Rows from block 4 of the encoder of a small image denoising autoencoder, named by matrix and row number. Rows with one number belong to one channel. Each number is 500 + 50 x the weight over its row's rms, rounded and kept within 0 to 999. All counts start at 0. Numbers have three digits each. After the name is the row's rms in percent of the matrix's.
Before each channel's rows are labels from the 100 images, of 14976, where the channel reaches its highest value: "responds to" is what is common among them. Only what is clearly more common there than usual is listed. The data: small charts drawn from random numbers. In brackets: how many of the 100, against the usual share in percent.
# convs0: expand 5x5 conv (encoder.blocks.4.convs.0.weight, 240x40x5x5, each kernel summed), inputs 0-39
# convs1: project pointwise conv (encoder.blocks.4.convs.1.weight, 40x240x1x1, transposed), outputs 0-39

responds to: dark theme (100 vs 29.7)
convs0.238 118:492555560510476453441453428456491421495458550430510592529525527477545445513541427585444512453482448466461570444422527428
convs1.238 128:523458543433574448439456543461562540552462519536470525446547519404443558563525445549560542453563461572559558467521463547

responds to: dark theme (100 vs 29.7)
convs0.3 092:523543532499464473426469446452477419489469556444530562542522510451521422534502448579442543456503455437423534471402555408
convs1.3 132:490442521446529474462442520432506554563454531538447552444596492457471578563553507544549541430559444571563539474559446541

responds to: dark theme (100 vs 29.7); dip in the middle (36 vs 13.1)
convs0.123 041:416517546577459579460453500481422510518459520439583541560540403504493477578521480506450521459514449445453538497431596463
convs1.123 028:387549511497440548519447527511380506509529530643587434478484476477395453515518504510503490465450536506483528547529509530

responds to: dark theme (100 vs 29.7)
convs0.176 038:404542485497489558447480533468405553581484502567574489537522495529468474526513506422499440468515490442437545643488560534
convs1.176 033:521597508542580483486475484502409487559491508538596498567500535518560422526505407520534464508389510482468531468604551477

responds to: dark theme (100 vs 29.7)
convs0.185 129:490542545510457471446469449452501408474469545449504602516525491466527448534527446620452553458502452473480557393427530442
convs1.185 072:595466541466540440418511554452595449536487496494440495466491536459412541589494437551532544496544500556517560521400456525

responds to: dark theme (100 vs 29.7); dip in the middle (33 vs 13.1)
convs0.16 052:449570566584475533435446464470435492583445536486575536566550481546500434566492448447457514462476449437488571510464573463
convs1.16 036:476674496504491529478479531537401561572487515585550509434515589528518493505503431471471494499427527461500496504579518539

responds to: ring chart (43 vs 7); items: three (30 vs 13.1)
convs0.114 029:510523500410545410457535534503522435455545462564427549451452549519435552471458528419534484515535485559553565454453443404
convs1.114 040:461429544617507500401498565478490498561483508435426526472481384486496568497507605596509533525473467531469494472512516453

responds to: ring chart (41 vs 7)
convs0.157 039:452549505441509415513511554524523534521550482663443525430422576570422533468469557478522508538459512549507539502459466484
convs1.157 036:455464508599443571553490479518514514391571516435494432566429431488514520525466568491444477516545533524477466522382541542

responds to: pie chart (28 vs 7.1); ring chart (26 vs 7)
convs0.204 061:445528511498552430468538523506494555566531485617482570456460497638401499490428558437493551518447474526511541461464502467
convs1.204 027:483505475527403515493559510493479528454522478474457530454401455515451520517517608528521631548602528542527466458425525433

responds to: dark theme (100 vs 29.7); dip in the middle (34 vs 13.1)
convs0.105 043:430529543540396585465453511464444546560466530431573510551535447533482455556491494496462458469529474447423551604459565497
convs1.105 032:374591491507501597569493475468446466503501494579571485502529533526506502546506429503539465522439501547547490411616482530

responds to: dark theme (100 vs 29.7); dip in the middle (31 vs 13.1)
convs0.214 054:444575569546492565477440463447435520531451538452562522552561465508544475560580437486459477459480451439453609511447559484
convs1.214 058:375566463536477583549472469498450526609482476562561492489551460459512529495546458509525456495494513520573518423625513531

responds to: dark theme (100 vs 29.7)
convs0.86 103:579567524484480520449457466441474493456460544561559547530535537419502443546565466574454592455507456431419497567462540441
convs1.86 113:564440516412548483439470532446516579513454527565447526465539551463434554588555505530565564466572442536528519521562456560

responds to: items: three (32 vs 13.1); ring chart (26 vs 7)
convs0.12 041:414532461450505450519522501508517612541514507683476533453481575542434546480484543433497554510463544526459507472516473480
convs1.12 038:469431482535488620513526473535432482391515499440524496519510445420553452478430526459511467563598563445457432511467509543

responds to: lollipop chart (35 vs 7.2); items: seven (30 vs 12.9)
convs0.131 050:516480507470439397494519514517544355449517508465426533480458529542471530480435516503491536515532509569538552347472454481
convs1.131 042:506390464519531444499450497511550433543473505411387485452509475551475541508479520550467498503516480610560536412416449461

responds to: lollipop chart (29 vs 7.2)
convs0.148 113:656506459410534473545519517515544499446515499594457440464473600472505535458537487523513551515483541521547441502584430527
convs1.148 111:487488562500484546460440423438393516542447558498563554570570493485546445562566493512453460428541440461495569452504568474

responds to: horizontal bar chart (26 vs 7.2)
convs0.208 045:469533468439502443536528521536524583534544475660445493405464542568438553457488543431539533536465537562502528488484451477
convs1.208 036:452479431561501642571575510549489488448549445467598469513472406451530459479473504460543437491543547537476476510456535543

responds to: horizontal bar chart (31 vs 7.2)
convs0.22 097:551600498438555428495495471522539489570500505511474496465495649530559523460555410581508455507418528502525562486527437493
convs1.22 094:439540456508537546546523426558518481542545451485574410547468552471563498429511369506539397534446564451503530511500503520

responds to: ring chart (35 vs 7); pie chart (30 vs 7.1)
convs0.166 067:419523499443462465486529560526486553538527469659480504450466511596397521480443578407521560520498517528514527516471503498
convs1.166 037:332518495529491556503519562549444484522548453520518539498502381466500449535495551494471472521567487490443479470452619479

responds to: ring chart (26 vs 7)
convs0.18 050:394535499455465490534526559529479597566517484663492496457492547579402521499480555444521548513476518523500531531532491548
convs1.18 039:530477469559490618517562485527474535389586503450554447583544464471513493505455558480504501546623496465474457564468539521

responds to: dark theme (100 vs 29.7)
convs0.96 106:567587511484509555487465483459471538485470529591575497532538538416530450550586462527459509471499466414422504631512534474
convs1.96 098:581444502421558489477452539451509638506471522562470499490555570481475573557563536499553544467548468498534498542604472544

responds to: pie chart (27 vs 7.1)
convs0.38 055:428510520496514424483534567511494506562521472618493551473472508637400508483411553402507524512464511557531544465501504493
convs1.38 028:552393524507491501479553565526484451413534451457471500545496469490466551473456579370465513492611511528485470569425536475

responds to: ring chart (39 vs 7)
convs0.19 058:432548496452492426492536553530523534557510479601454508447446572635442550457415533435523495540472527547543551480500454512
convs1.19 031:386421516552515588478520487545463481469550433384483457550483419496550497528469447533492430523536494516440514583443540538

responds to: line chart (25 vs 7.2)
convs0.237 050:539517478450488488551523540561535522519542469547469406457467607541510562469518468535531443531471564529520528611586406575
convs1.237 060:389439553575452559524503464483348519528528492421519496554494454546577536509481525519516455511568496517460561561516529552

responds to: ring chart (31 vs 7)
convs0.221 077:513534482464536499537508532538511540548523470550502424489477600535532543473536468486539408534455539511511522661597445579
convs1.221 081:404404550538464578508477465510398561515485520454514495569541536541597537505501532493518438519533474496455539604535532584

responds to: flat (29 vs 12.4)
convs0.225 060:548514458458515500537504540536541490517531484568482398462460596540525555455528453550527416538456553514501518615584414559
convs1.225 063:369425565563433543536513467508389526535499499428543494579514453548589540495518503505497421496552504509469533547531506557